Rows from block 6 of the denoiser, named by matrix and row number. Each number is 128 + 24 x the weight over its row's rms, rounded and kept within 0 to 255. All counts start at 0. Numbers have three digits each. After the name is the row's rms in percent of the matrix's.
# convs0: first 3x3 conv (model.decb.0.0.convs.0.weight, 128x256x3x3, standardized in use), inputs 143-155, a 3x3 kernel for each
convs0.5 083:128127128142136135122123134115111138119132065120115103167152105089130126134136066192195107127157121176171144131130192126128134166130130103132117128129128125160137205247202159147224157160108108138138102091109144031112098127127103100099100111118226193124133149143122138210126126137083168152147145132122125166141124123130100127134143154133122107102172130
convs0.6 095:137124136129067145120122131175132118082224108109108092111146123132094146133137143128175148184115108096205189135135103158133138128136155122105113116126143108133102097127101142186123124139133142157128122095127129124129118115128120178106099127136113113104118139113111129127124167136101182116148173122126094132151108134103127149136131114121159130132124163
convs0.7 087:118107145141134108088085090126123131128145147129119117081119149123029103138122109138133125139117136119227132148133147116041194133133152120128105138125092163163123107126141091066123118183125120105134104094129169114130109121119160148119121150167163160136142136149145168155117119128115144132157105128127132156133148137144121140100124116115155128093094114
convs0.8 053:128147131131124123182132119148120104132133146119112145111145131120151156132140112138113126100014120073063111130122143139048123114145179131184114139141112132119100122123063118093122093109155127141121137129140122173133133110125087127144139110125112124159118100105101129119135104131114129127172136129135152128112113110103136133125087096127152147122108156
convs0.9 116:114113148119135157126119135138122146159122127094182141161126151118033164129096156116131124095124103074063118133135132100096089115102135137091130125164111112099131147103173151124169116127124133109131121150109131148101134145149153071158132109131130124118198163044128127117121157109116097039165099116160135128100183140112164129134155137109196120108146152
convs0.10 111:095119136126115094129100130120125173148072155111077131130143124124155181130135140161127154179125145164118128124122140136131123086106158159100069138141089158139116151128135213148146144144151159139135127098130130138093117095104141105087142126112120117137143104152137147143115101129144150150107123184128120136133131117141130128145129102093063137132162131
convs0.11 032:145126124152118145148122180148128119153175162119115127122123093144117105128127091129147156148158123168143159135098126110115126124127173117093121114069101108128090098106082120095117097100110159130177170162125126114102131126153107161082121105131102092119106095106087083101141177136087132131132130124131137125116134148136130121175176140169183129126119129
convs0.12 124:128115129112122140121113138115122151091127129132126129126122129085160129117104138117117115112207114099218133132131122128204065117136125138126128142131106131113107124137104080140100077140100141110135132137096127125111125145122128108140119144136152115100102172128122123155135155134117102136110180105145126137121119123118106116124134115104115127150115135
convs0.13 115:111127124127153134133122135121095114123099128130146099130122141121115111120086126127122117131212124126110118119125143129131124126117151131095117145237051123135135133114140041241136121122103114134121126152123132152119137124131130067128140145102132164141109144120139137148120134130116109088132133142121136128111071110155121096123109128158162125118106137
convs0.14 121:138125124130137100140110133158155143138123157195146129090138148132149095106149131131134145017044106122150135123115176144092127123112138141125131091029193120136158071098146159114094115112148136127136147055149130128167109147120056235075121201151155129135133108124122125121130158099106127126128124090105128141172134132127119130119120151118159158129134159
convs0.15 086:093112148130117141112111139110101158140233100134154128130142136047129157111081130141121132108119150147128118163101104128087122071117164106123128128145148153110112128127128120066071126165156136065140118125139126084124116128124149151105154147121176151146135110154134139128125068073124233154106158121136122132158109136102104133155082107166164119113147146
convs0.16 018:127125125126120125126124126128125125122111118127118118106121105115120100112118098170153170169149164128106122151152157144149153130136134126107126124107132135130144125126118120125114093096086179150153150134132133144150152170148157180165135149132135129131128123125126119123139141134125129124115120108127129132130131134123130128120129129137148141111117102
convs0.17 083:141146133130131125113164124104134130055124085101111144119201146144166087151143131110156110098152109111126179144137169165153134143169165114107115128093135119109136128141133116182164137128144121157168141255124133137108117091111157227122122123127089137107099125121123104129138112170112164126131131130121118115134137174138127109127123123125055093102114135
convs0.18 097:109126144129093133119061175121113129099147131053143123127138123125131160220126164112073105099081136118154127105116103119127125135237096128123126149177137135030165123139099121136134148122092115117121160128130146114116123124126127123128139127131124128116119138130105205133134121122104115122134114101134138139122133115128194136122132119161125107105077116
convs0.19 085:131126099176134108138122116129149131133165136116112129094143132107064173118127097137105144138000117243230074101123132135125121091140107142126125093085135128150152098118148126123139164118136136118144133068149164184103117109127176116140079132114094122116119104136171145141131122131136186130110128108151133130102130074136166119138170126132141151142124120
convs0.20 121:121137139127134123117112130128121095114129100143111123115103138120115119114176130134128109144121110180211124112097149170109125156118097142124131129143089100118142126122128126099108198142098116135137125137143133148130132126131127064131129119132108116129174139110124128118139124119111096102145082132127139140085122112137115129127112117111112124141135118
convs0.21 123:125137124120126133156145140124149107143128116131110144130128089150211097141167143136105101112070115094108119125123106133099112119118124119181128156104058137116116151146147151159099114142131132128129132127123137137173131112127071149137200163121134083128097123131129144134106097156134132160127119109124126146141111129134131158136129144173147133124100125
convs0.22 120:128113161148137126138157128122111126142167130130116120092230189159000125154148129137115085110074132169111083116134128104076135145117104135122123086130087147147127156102150197056088111135114132134131127144074133137124139139130134088101144124127126141101149120144122100133150163084130075104117103167166145099096125132135127134132141132139089146132131128
convs0.23 121:126154138129123132144138122117171127191111126123000091126136129140144157102079152111118138145141154097000032134123109166122137137047116139172106127128118129119123134139133159085146131000076115128115128155145126123129146116123099130088107208178091108155143176166114048136141131133134119128121115123111132127128128128134133122130139136134111095140102129
convs0.24 099:144125117196119141124120121098130118115186130144142120138121119033150131144107099110116123082112108166143116128130123112116154107118141142150128130084124110126126106088103078066096083174092123126127164125146153124131118090119150151125141165150158188148134129139134127128122124116158131119136163105142121136135141106124125126137148138136145134135118128
convs0.25 114:137132131145126138134136129140108133133147135100128135145126149137108099170151123136152141102110127084118117149145126108132093133122126128121175129140090129123085101090102129127124163148127145174130159135126120127099098071135167120166109096137118110105144143128156128134126147098102125109121121152108110111165129102130151124144133134121112131146102133
convs0.26 099:145122130142119136136125135115059133177153129146152138133121137139092136130145126124077079078121076127102132139131148127127120124120129129200103166147097130120125107110128124143112113130123159123150174226183150127124137125117153076177113133128207146077134193055130131132128144092129130136123134131129156152155154171122124128166142123099190198131104141
convs0.27 088:119088105130116128120125116140119129133132130121141175117076181128122104063072130125100072172158105111055130114128113114071094109127104174122159078116131133184165133130129117106116138081093157167128135164116152143109155123132091085133129125128148113129118121126146121136137165120112128155138117156134134126129156123123137135119148125162221137150139162
convs0.28 105:127085140139127159150127156128120137147118124136124114117139126125183127131131134119156124162163102100089077153129111102127092096116104057047118088070131069110108106081092106177115118098109101174071047133116128032076106128124091104095143082125130102112120116117136127172130131064118141114132104129141132124138143126115124121106088094097102133121136105
convs0.29 103:129126122128109128149133131095108106125173108108112097140065094154129078122155132117104116152240180143145128129140156146161126122134125137142092112193127119103133123120130099146108112096117138090109128141118144142104145128135141056127134101151134134166111106125120127145107129118146067144145127136123134130121135107129134103137130129083130144122126120
convs0.30 049:106137126145161127097109127123131100108097118123113104083133089122173144116130136163172165136174145138137130110118135137073138094114130120105099113068111152114142145096133118138120152170141129152097129078126134091134131157133167158159128139128089085131132132202128099123132148118065088128114165117136123124127110154137109129125159116144144000110104137
convs0.31 116:141147136130097128147144123092105144121128114077143096140103122153144135082125121113134124131255123093127104119131115097188172122124139128083119158223064119118125145172128096190161121126151127122147119166119136115123123139132148048069125134142134122120128138178110134149122126131129065130126124133134139125129110128145133149132126130098155097117120145
convs0.32 081:134125100096124095128109110117148126104137112139122118136143120117083125129138095106099101112184109138128107152128151075072127118141110121120114180159117105140130096121089106184118115088133136145152095024137121092125137131146107148154153116127132130139143132145126129138160123130085069171134128130141131128118114130134139098125119135145141126107121107
convs0.33 110:130144116120131146135132119111097128147142118132125114133169154137211109130138124120111145208122126148128135123130170143109137143135122115130150101128156119120129069129139087147128135104124112115179132124178111102112103083082121104137140126127109056109165187145124129154121116148124089072132111114124121147159176134115104110129144146137125056123163157
convs0.34 123:133139137128145121114128106077142127129119166154133137135118126137124153115098119115135138178150173095066136165117133152123160129138136111095105130141145149102115171200086069091099127120086128134130133124151128109124157187133100097187160124102137223138116096129126128135154116062154184183080095136137185136105112122132114128132121160130105140116157130
convs0.35 030:110122112134127106130119109107104113115106111134128140145190138168172178140135155079145101134145130199160184128151111121126148098140136097158156166165143077096117140173176136157130152167129101118125099168153088079105131116093095118110073109080152159134155153119096111114109116124126145141098135147136116153122127133119114115131196157196192156114121106
convs0.36 079:116129128135094148147129155126179138110114108151126128115064138129021074102116124125078127111155171082166128077104147118054131131144128132122114120035163126119130119129126096139091171094144163162138115000121128107131138129119135122106100131119123127123076135128132130125143152146124071127125121108143159122128163138147125120190207152161255191141207121
convs0.37 115:113127127129131115127125135128136132127123128114134131130137120134121146146154104120130167115022123162176124122124131143108132144104081166155175140072175151118106153173103130121119100162078140142148152095144129107111139116139164156146121122102104127112148130187137132135199147112160005124077186162123106123119132117140126132122100136140112145128119129
convs0.38 095:155168149130115117108126122127130116133117106126132128137099081075118178119132139126127100155190128107110129158095087132148127132160123127146133125126123087125128132060087064025105132148147121076090179161147107106124162131129128130131123131137156139137085110122113126144093082125133193126091083125109077098157157123154130135136137136124126119148117131
convs0.39 100:125122127129058123136131164123112113111093123125113113131132140169120122075117124126123092108073110130098134115137119139108148119096133163148126134125127143142147133093127146017147125174176135140137126095143128120141135144114137189191063118136135089120137103137122098145106130116118162110123078139121135121145117132113147148132167127102131138128122110
convs0.40 091:148176099141119164112123138097126114135136153106129127120103133123145129130140122132152143146119095158064120136222136132114151128137096139119119104183099189133131144130125140157135109095125126118072129016145148079126120159120128143121152128132117163197128130167184150122101146128191098075122130138117111143127128141145173140123129111171014161111142152
convs0.41 084:136085137137187149127156135126092098125017119154109117117130131129145129117123097115122113146135121132126172119130132121128131127114128133099117119018101097126109108145141145058139131125133145141128154203177135182179122103097123025145119118149102115148113006129148103120173130126143115133138124114131133106121111156138124131118110096113126126127109124
convs0.42 131:143148127117113124140123155111127126131126126123128163132132117102054139187130133095106112092048145175233080164112105094157149112121123157122097066159183152172083111126130143153177155108137118151122145036143117160130115134130196134090170102068124127135119121147128158143100058138119164147135128091132124124086100146125162133125142098160076146122138122
convs0.43 102:201116117143122135147101132125128118146138126149127121125118119186206136149107119120118136126162106106118124129133103143147097092126130061094124131131143137109099148106125152152118120122158152165108145255126110128100124130135059138148127129120099141110060109174117115128103122100160128106156133133110129147173128127121122118117099108179000040164160126
convs0.44 111:128155130135122143154120130117130125146097125148128135126187112100162128151123150120147139162082144141157176171096133123126155121123116106127110069118116129134109129133113095123169129143146133132142147055149147129131133161169093133120107122120112126112130109113149121127122093131155140130049130126132112167127118131126143127139140148158090130122143112
convs0.45 137:119136126126140184131119127136116119136148103132120115127151127127111124127127117126133134132163149107114053105104159127140128111148140126176172134123016131151158139099089153096136129151127137189165110187047114147134117111149092124109094125135134130123116123113124126118117128111120133095126127103120149112130091126133156124115136130109169037128158130
convs0.46 104:120149125108108116188129051115118123126132128119115117127128118126140141112089131136084105154100069142133221128131138105147110144132146107112160167197124099089117129091108091110118106099054141135134132132117123102122127102133144155114121112130147129147122120103099124141110114128131141126137137111121132122128116116126131125105135131136129139128102137
convs0.47 115:127112127126127134146126129126086129115054099146115137129129130128106193140149127123129124111255134096149086124132118189189160137138131132121146185149038141112113165148148155102177149135135135106127121105139126140165143110109122067084116121156130132119124121127125092147124102110177131104142151079152128123109080132143104124126127141128157134131127156
convs0.48 131:126146123142127150129087160136131150094136103117087100132128115106143113113087166128110118149181136113255047145137126149138085128147172148136133135084126192121117135133135150121129162254129120153136119132122119083124137129133135113151045086099134121157138157110137126172126101104115135152110146149152106109127152101129121130129153139138130134120109130
convs0.49 122:155155143129138139127152122134132141067099131075069139106114125182215092113168108165109142131083159185000157160152129129038134127126096134172133138063139127116131107118119126143139121117135098134141117138155149122128133128113126170143147130112132160181111098107103098126119112133126129130111071142091121123128160149146125133107116112137153139119141128
convs0.50 121:127135134125137128122135123116127126107110128127124111131120127117094136113121109133120147119255182109046045140168120131182118123128174139099058164179103136130108119112118121203155162112081135152112134133097119138139110156148122142062134152147097131124128120108143134110139116155076168149130120133130113135133114130118141116129130128134090129120146120
convs0.51 092:135138112113127136107118106139114135194138121133135130134190138142127102090111110098091105113087124135121133126117134113167133128125136082117146156180127119119134142147127160109138152159135143153136109129123117086082192139130115148164101140190120127147147166128145155125128132133149133165083123126131129108128126105131128160134079125129146151111152113
convs0.52 124:122128132155197129122117118116123135094146107125111120117117105120160168134120132130107123133174140132112126099086125112102134132131131120116120129143066123113130133143122096071143125119132120095132121144131138115100123122134119096129111129142143126113121159179156160140134077120186121117139132135128128141128106107136155152123126116066168136121122115
convs0.53 145:142126141143105125141113127147113119167104108122106144162097130093147125106128131135127126062097130130078086130131125065119166115108125139133117144106130113108154143095131143138115155103137143111127116117161121105128145120120109144146143108103140130130135113133176109114128168111109225046118133094139131122116128137114102138104130128089126159128113128
convs0.54 136:130128113154135083149125128124161111113203106132145113155068148134135089129135128098089126081152094068122138128088129076140158127126132122142133042150085069140144185097116128140146133104130111133206046253108089159114171131125093118090125150124121135065138138102143156152132163089085120123139076169104142141129119136127137151098146167035255130108169112
convs0.55 110:144144128126126129128128126118158130091126129099109142157133116156129123087137142113139146052244157178126109123114112130130161140126134085115114157156104148122123127136147126124125112120149153149083206138091138138128120126138122057056131101133130111124154123098099139127148111126128144096134142111120082134108097147149143122138137117128108130122146143
convs0.56 107:159121140195143130138136098149147152130045150120172144125148121127143096066090106154134135035000134125000156127129123129117131125118135116130134070074119142161155124090121041052125150112115124109171132114148131126129128118130146107110136150100111130113164185144146117128137097119137130082133135148115127132116160169124123128114150150145119126109143144
convs0.57 021:150162155135130147141138158130099134124110114126117154158096151117110133126112153087098130040027116124129135102138136137148142131128125097151112111171177150119129094134131109088139120125075144161124128147165140101154131122138126153172128202206101113126098129122127118102161114126128147117126123122125116129123120108116149139120096129133116122125105093
convs0.58 083:097118116125138128116109141127129144132120134155127107101070153107056171086132127137136145074140200098145096113169170146192177115120135128137131154135100161122141125138167184080116122163157126127125104128129182101149139162096120109166118190132131149195139108086100125131089137146149148064165128148134120160121132149111135104122128127111186110113123125
convs0.59 105:136134119096136147133112120149153117132126134113095143101119140121214048091109130108094122118131136070054126125122129111159180138122148126189137093133170166148165101108114116121073124124136122132149115171136129122139127107147136182105117183149127107114150127141164076144119135123129140157112043133146145148114126123143148134117111096153128161113149095
convs0.60 098:085125162116152179115133143111131117110183116117123126173180135112128131132124117120167099125162120098099083162196136140057127169179127153136102136133116116108110117133121114132176138132102110072118118007075128051133130127132141121080134104141113135126125148153139107132136121153117087129118118143123125122103141144096136121104152151039255255090136097
convs0.61 113:131120121132150130119071127136116128102128110124137133129103132083105131101139165141110145098157129144255055113104130126177111135109138132139134145140124129187135120123140135081111181186141126127120135151121131143126115133117150120166077055140096091121137141125126131166131119111136099128128117111136127132134132086128111129142107150126132129153140134
convs0.62 057:139133134150150126122136129114123140140126131109123116123119097130119138158131134137101125156160140161106117118174156078076090140176108123142105151166048130141103136140130104116120121130124089104136104106094141143117096129133142123130135128106091129129122132134138121127089089029120142126131162124118128118141132140112097131152195097130129121145160077
convs0.63 079:107052108134117079109138077140130122125126119144143121085152131108113110136099131115134118154121130128128143132153136086028187137115177139132140133110133095112128110125132076132197167126104181202121142035110120120125073102126120114124137147132138148125117171120133112094155139150101092111127086132134112126141122125095128122119150142040067141109095101
convs0.64 090:158126134113117174126137139153126119109127135126114129085128130105148108149151168154156147092135149116183126126122149161123126133123118141153131116061131111079124120142111134138043090118134120095129146137146147143124109051150173207097096149100120077137120117153119131070043136210141108084131142117094138126122133145106143156141097134185155111139124094
convs0.65 096:125159153093209212112150162133125132146187133126134128145057105125123126143148130176127144144127133116168143139133105125083137132153151132161153145123165109119122128124123113181119136135138115167129157126200131144122129132157147125190139146135120060167153070157169126139145136145104106128148120137128147132165127132129127114150116147129145173110128144
convs0.66 091:148153137092104161133132160107110116119132115114123136127103096150153102117138154148106119124103145134136111129148150169171105126087077136132134116117138109120151168159128146201139098102129114153126143255102130112116132112142142157111127077132133132145132131105114071126111132134136129104153155130103120128077172140177170111086163152091119135147128140
convs0.67 094:210166175196111201119160132129180151137161130146163127143127124130137083136206122128115113144138160167127136126129092109162124062138104140147146161060140155125145106135094154167113118128128125127129133163105137107098137130146135172129135109130120141152127071143136128157172110144104119132126129148124122118126132104133107135117100127118052140126127149
convs0.68 117:103116133144130183142155122126096151133134139121153128123121139093128102130129098130123128127164135094087143126152137116091098053087129092106120208202118142112154159132130125119127091087127148110147131126120098089112129124119118108118127120150196136149120082085107131120166136145076082168123211164154134125147129137127126130176107103143208138124111115
convs0.69 072:138116126122127116132135117121126107111126133152161139132145164210120091117132126137110125115080140126193137063182112110080089139062118132141103114100145134082107200103162137128167142173154129143125144185098102118118128127138124136117129105079136110136114051136081141128122136127174145144112120141126122116154152098120133140116129119146125106125123188
convs0.70 088:113144117053143119100077111151136129141152134141128126129114152122112126124132097103134137088133142142107132161183111087024067121108122153173081153182108144112145125124109086145134127111143129074127126131124126105096138113121142102104140111132086109108152120123142151142131138079117118070136127139134133124143143128128132133131135083142136109130120120
convs0.71 089:117132123123128139164140134130129125116116169135128152097137134149081141123132115124138124146149114125224126128123162122120112107072111122106136180134154105105097124135136135098142100108089118117133125089179136103071143163135112160125123091100137165150105113117126157150120124135123132119099141133159163131136163118121128119114126122129122121140122117
convs0.72 018:161151158150142140149138142094099117104089109122095117163160146151132130140124140148133144127153127150139151136175159153172164171171180128129143106125104152125132080086093062049070064076082069076097105109091125122129125139123125140134117135142145171184136130140126140138136143131130145157168151146141134138137139136117117133078114153105146136098120096
convs0.73 103:101111225103127208115139130129125113146131129105127128133157131140083066149149132148127133084092163117110119139134126172091095167129122147124102079104129118122136117113154135042132113144136155128131255119000170155092128144115133093121136126143126144133083140115114135134119138139137095142125077134122149143135198117136128094064074126047091255139093109
convs0.74 123:127141121095141137132148139147132121152150102116097113122051191126105160134156119109151128155255057103109132179107145139068129141152122085125131159136131127125142128099122142170170107127125121095126133104135129105128071073148147121130135126125133131144094119108135114154114130097125232108138119126125181134129139114128111137110054139150076140132129127
convs0.75 120:127141130130139214103127186131141111110180124117128133125132135121189073099145103116080123114172094119096150101119131115126100130150141146137109090126140104122125106113129134141113146137123170121111124213053101137123117156137130122145108128132111126152158120146111093141125130129167126155096141156116102127171146124133133112135121142131145129098127129
convs0.76 094:101117135143122134176151100130097131111138144126122119128134159125143118140108135123123133164155113140128097118109144138066142119121126141121143147121130129138141140127141153117128125111152099116122114109170182143125143143108144123137122118113103108166001090168063113216122109083140102107123129125136151126165077127127102150082032077059000027105089100
convs0.77 118:133124109124114112166155128118132131112162136066129103142129122069191038116133129128124118122199105113133146146138139117104081112102099160118118117135119138161133096131110049062154097101104116131130128144125119165108116117145146136055150166140094080157074130174129126153106105134189125214118082136112138122176103106133092135125134171088137114134120131
convs0.78 072:128155157131122143117094119132121116150147146109130146091090072139135098131119127152131140155116136111118133083091140199131099134155144122129132132135089146135141123131152166135131102108138122042110137155103167177126129130122176177132157200117131106128109110137127123155153102095069104115139125100122096120106110142120139130154133145000026117044000056
convs0.79 135:119118141132133158115128127143118080154180131100100112137102105157118117131117098128151122085000050132167107115127141096130086127127125131109124130131097121136143125110112143000154097122124141128145131160133125121111123130087177255102109155129172086152107081150138126103170133128123167143131119115135143124067133174113126126131142121098202097119114147
convs0.80 084:123128127126244097098121047098129095110085124152160151164144135129161151127112125132140114126103100148097126112127128133055131110144120133125137121139095109133138118131124127136134120115116135202186185255193106180209122127068103138136141095115133130194118095175125129169122126133142128137133126088125125125096118126183133133099138160090039095096136124
convs0.81 147:153131109116121155124139123123123142112071118127121096195125130122133130162108117129119144140192121084127153122107146112128147129142144092127117115165115149102114137111135112133161081128124138145107133143116123136139130143127036201096133130115140124175111136123094141134115126141122119129126130142100125165126086126123137124132115155171114099139135129
convs0.82 094:101108114129118127163123131127128138106095128148120121100114153145145103155144154169096145127099110106173138119130142136155158125162141123135126100150153113104100097116117131117249121113137099102086177190039161204168139106126070067106134105118115076091122081065106119111129159149144127094129071141152130088138114103159141118160098079136168112155126125
convs0.83 094:161171128124120067140120108110107120083127126118107115115143123123205103138129157211165112074128086193081108179122125120145145126124164131144145134138091163126120131139128117131146123123145113179130073122235093077148093133119136128083198146137126102098136143070198146106139099122214188131090128128119096128132113113146127134165136091224255113121129133
convs0.84 073:111095108140145092108075102114130124082089151118100130151141116114132073179133089145168154203183089115099106164122110162019173171117168123087148133120136150102121138103041132111193143170167103081124131052123112119102124160105137128114145118128123133140092159117154160122128140107080134129110125109126117123132133110097118137109147164145156139165120134
convs0.85 095:118129132131131137134111145129127133131112146134114130133125128125127134126114126101084135144123119093121118108186117114179125025147135125146126137146093127132162135114124099183129108134101163126128136056027120100128141121123099006093126102134106111143128169182195143144141167183135148143108093141126141159134136155138161129124181190090255185112183143
convs0.86 117:130130142125113129129124133119118137122114118128160115128117135117215069132121130084110151190178134097077138090118114169126134123128128109106139150161106135135165120135122128101071091105119150137130085118119119145119135122152040061123151100127133147127129088129141160138145128055128087226115151114129130144177122131158127119135101156141140107120147116
convs0.87 085:159173155133126152150184156128121118140128098071120122148127135084131123145121157137135095188161123128137125114133130127175106071136140129130142163128118090124148131169119164113083097129124125184116127212133105098106126152130086169153120131157152139128146072093108120115148166147088170187118141166085078133148135149167159108153135178181137129128146132
convs0.88 011:110110133105110127121110125144149161145135150189179184149157177138138165181141175130155152126131154102120121141133131119129111108110130146153159142138147124146159132125136123129128130105134109104080122128128154130139111114125145132142144142134124119106114111106107097107114096114131109126129133150128135104129115107123127126112107113132110101120085097
convs0.89 114:139139150126128116127119125127118126134153116113135109081099129130102144187102165117114104128136115199195128122117115168107108155126173121100114146088109128134140158168118178122067085131135107135153187126115110111128135129155131063121170092132102140128134090144113109121122078132129101107177160123137128118135133140109112140128124144197095103125123128
convs0.90 100:134133151132107134120140119120102120120111124129132142183124129157118090116144138135148135140200154133141093157174138157104115118126118166152067136076056137127142107127130217124129123165109106093139140195108118129137154122113131136149131115162165181120138117129138143164140179090176127132136150126075134130135127119105135114134131124103142122144101120
convs0.91 078:136122105122142129127133120183154140160117127166136183129160158125130154103115125148130125147155129158130169151088077123000127128162129145132156192145110157089146102122063121103116113135073016058025000000000063057000124125125149098143136080134180182130180219129121097131123088102118060076115110142124151136132143107126123128090104124173253157127188133
convs0.92 085:124152146095126146132112122129104106095150135121120139090075116101255131150128114141117128158207137124151126067111131138179132124130173100108146129125138121155124134151121121170165149093131143123094059109201137095128118137166045071131132130093096125093177144148127150121115160109104124075134113114141142134143113102107159132114083110195203010131128125
convs0.93 102:128122121125121120131140117133127116168132113106136155092109128131136099124119132123123155154109003151128065094126125091102133117142128127146113152138123160132148154131112118165144112133125115124134139117114132128117116124151191158110147131108112096125136130194136148129135088146142222199120130091128135165133127119127140138119099143203103092134124144
convs0.94 112:134122123124155128119132092131131111135102104126097132115133117130127095143129126156145141119078064151105112116133119134118154129114130128119125133119118148126112129110142142063095143100130124126137127163151145124127110119121097239128122136127113124166101131133114115131095126148170162135111129129136122137118080130129134126110127128154119136125141151
convs0.95 082:119111090128163134130116088104116129074131129128135123140131122126102135099119118141103089130135143000122146096130125162051114129094112166145121123036101135123157074124145134127145122135109107123103114171128110117123138086116131128105127119114104116110160156105084104131132103098118146084143102137138110137119137141131122104109143111061151087119158147
convs0.96 031:090129144141128115126116142128138128164156144125184135057143122129181066130131130118106165114091141090096122096085128136100135110134117147106080122095121145127102129081117110084178124114136134119146126136123161135129081121153124131117132117128148125146120153125132171176124127130127089123131073127127129126129113123140131121116129128155128127087141118
convs0.97 113:135164187106144130156117138134146108138131123143126117136137103120119111096145125134138073146109086134144108103108123096115117138137122123104139109111128137123120078083151145145123114129125084157104133229145120139115124119153090118141134087134151129150108170132108135147161146160120121156149133208092116111146178129127130125097238139116255140131127143
convs0.98 022:143116122142129137144134126107103116128102106130118099099056141117100120107119153150118114154182126159169107168196155192224163146155136161152153109119127120151110146116079116118108139112104107112134111109117174131146121123132161142130150128140124134120118119121133115113149128131128139116114127131139137124154137128138122130143097119128095119158118125
convs0.99 115:119127131143134123121130109130127134110040145175146130122146144095181182099123119109128148111000062103000090126117115149055101127067121121122103155119055131137127136122147077122118134139115130156135127113097151108121132126166102116144157135130143169134139137141133135126136136156153099128129149154106108130119151154123144133135138130136105100142154138
convs0.100 062:128143132136081103133089137134139113140161146115129149126087132084114131108093106100135122126163085135042116111118135095169176096113129135146111136116108141092138094146109123171130122116094120031124131030124120130128154128132132076139128139140114126096126132114105094127128124134141127124110131135121126126064066137148210139117208144126172152134100140
convs0.101 088:151116150149134138151128141106091114133105112130156139131106128178079050125124098121133130180061103123109114128114130114087084092097121114072118141167059123134139116086109072190124084177099144132149178082093130103128107084135192094135125093116093144148122142109105137065147119142116107141132131135117108111121083131122131123149119142159119125108127128
convs0.102 103:100148135163152120177127109121133126135151135121162156141082138130139086116144129109099156158072111116089132146129155155136126150102112125147093104028181168186129094110123123137090136084125129141137145118077093146234135126069119196156157125132130131137136130144139208063143135147144122138133150125160115137135115116111153110126116106123117103120124187
convs0.103 119:144127165117127124139125119141109089163136121118106129132137124199075188135117115109066121139163179115120126134129112127127094124116131151129098050126212127120118143111142128147063117110126125120114133193141124131119105140132115155155099093104160115176131134131105134146093148160171136000100138166110126130126140109137135119128133100146132159101114138
convs0.104 055:134130096127125112156120125121117134128122126082139133148147120099127100131083120181125145126139133126151161130133151128141149154126146135128118102115142125113084086082075140168083124142135136156086095009113119106123121128115131117126120093129114092131100062129163104113151199122117112166144134255122129119146144136130130166128107128056186137132112022
convs0.105 109:137131120143054122072112139134154136089132133103101107125118098155145118149140127123118106117122170130078161120128115126100164154126162119129108126067114141151124140120133126121145126133101122110121125135131135148102120149131134142143152084100132134133128093102132180134119138151118120116140050151111122143125111120148136128130140128121166113123131146
convs0.106 115:121127160155081127125120120122124122131206116123179120110194133087129233134106103115106131252141118107125113129124131129122123094124132134111094201074146125143082139171090137115176111078122148163145137127083131136111130110127122167121129137100114127127173131130112128134131128116069207099121151140160152126140131137136132125128113114183179093164133103
convs0.107 061:128111116111123106124130113133140124132126137125146133140148160135246135093054117154153111126062114147113131110130114091109153139121123127106081118039130106113127116154120112127129127142124110127126156161149127012106140163127150136058150126135120099135126129150132154140136135149182192101138134142117098144120115142129131122155118097228255224138216193
convs0.108 101:123098128130034115139094122124116152125161157137130130107127115129165086135172163120104129126195119120220108134098116118094125126133134122120111082119208137140133106117134144227129128154128141135114126148121141158145113169136104143154115055125150201138106089158132162133150125139093088134111114158155155115136142100138125113141088131137129105136124131
convs0.109 102:122136098133123107124108105109136113127172142131133116124119129086108103129113108110147130112169139063156139119124140126127156130112137134108139115109093122133150129168132136107105136140179121106146120074132080118137132125132140123087125131129117124132131106137150117132114106096122136087149160117124138131142108152137124139127131132182154095127100114
convs0.110 132:132120131140097122116137133125137129125148134128129117115119105136111149132123122140106125135254150089114132102133113108127165116125131129075112150203120104096126093135139126121128144108105139114135131103105115127132125123136142066094154134118131120144127140156139179145119134113152085128144130136092133129130110140125124105123145149144195133129108113
convs0.111 119:129147130129129135147137116125128125147121131110141115137121122045217126118085122094085104080099096136065120095151120086113189091130125106114136067123126131132138139118101084062136093145086158122104131131140127142114140109113120161177162111138124146128111111190136121136130129157162094136114133154147122122099122134126136112157118133104125148142128129
convs0.112 133:133127149131100130121132144113130129160079053132160146127116185125084232129111144115102137153170136058122143132120098110155155168161129116130124127131089118101125115163173134100194078107117159132127133123061136119116156123155152075046126129147119129128132153130123128148130136122078087184174133135151134089104144129147129125123129113122135090143121114
convs0.113 103:132093102102130117116111082131154168091109159120128151124116113134222160129112116144140194088147201075049141122110136138145132102136140133121129102172117125106125072166099059110163133107125098131142101141119133129138128090140113084117164133078127092125162242131084143118092083140132050070148136122118146107103151108125143133116112128113106129129129107
convs0.114 118:133131104158150149147142124176164146132121123141115121123144117159159128160159131106138148137161148124109119124111120118070129140158131104129173109107124098113128142143130146161132124138118133255179115174140133189213130158172116145124120139140107061087109034092123068128085110070126128099135096158100107102116129107123124113096075086064079073131077064
convs0.115 087:114132131083085127114062137128115122125149120108146129158133136129114128113127083131165152121167123169116144133134151127125133129114139123143130149130113133136127124119114111118128177175140123235160174154130131034142135103097124085112155255112132127132070112138110143131167137130138167170120174166150140130130131142128121131120124126160137124158107122
convs0.116 013:150161154150157142148137156108094109093084095125126136155146162141142130115138138138163176157113142132104132107129114114116113099104127159133143115131154123153168100090098101101132117101098089096121118080106127121145117110123126124121141131161128126133103108100116114141107067122111097114121127137138142126142113130158146151137141114117105141142115131
convs0.117 080:137135131102078129121123124150129133120187137117138131100133146128104128128111119146131134163230136129153139130113133142140130123125119157111105141087168117122156070081153144120124095141116144125157142078127093129125113095146170169130144135140130120120067110135161096128059092132133085130126133090125164121131088120114145151136116124044000097096112127
convs0.118 082:141159138166163149122138129138128120143126139098104129095103122143129148109122161161129125127102129105204174138127117136134127116089124127115129129109079142134151131140130160092105143175119105110119130147142111119138110093131137144070127129132131188135124117147132126122095126158178242087130120122134129141105134126144135107150152153255255000139157113
convs0.119 080:123126106138158129131128126153148140141175128100131133134139141129255126157151133170116164129159129122047141147138118127140111131147116131138139095090137109135162153126116091127126127159122130095090093255182124083130123133145132255101148109138171138211136090228131144180125079049131082093126087162082130109155149128133141130108059128140000062127096097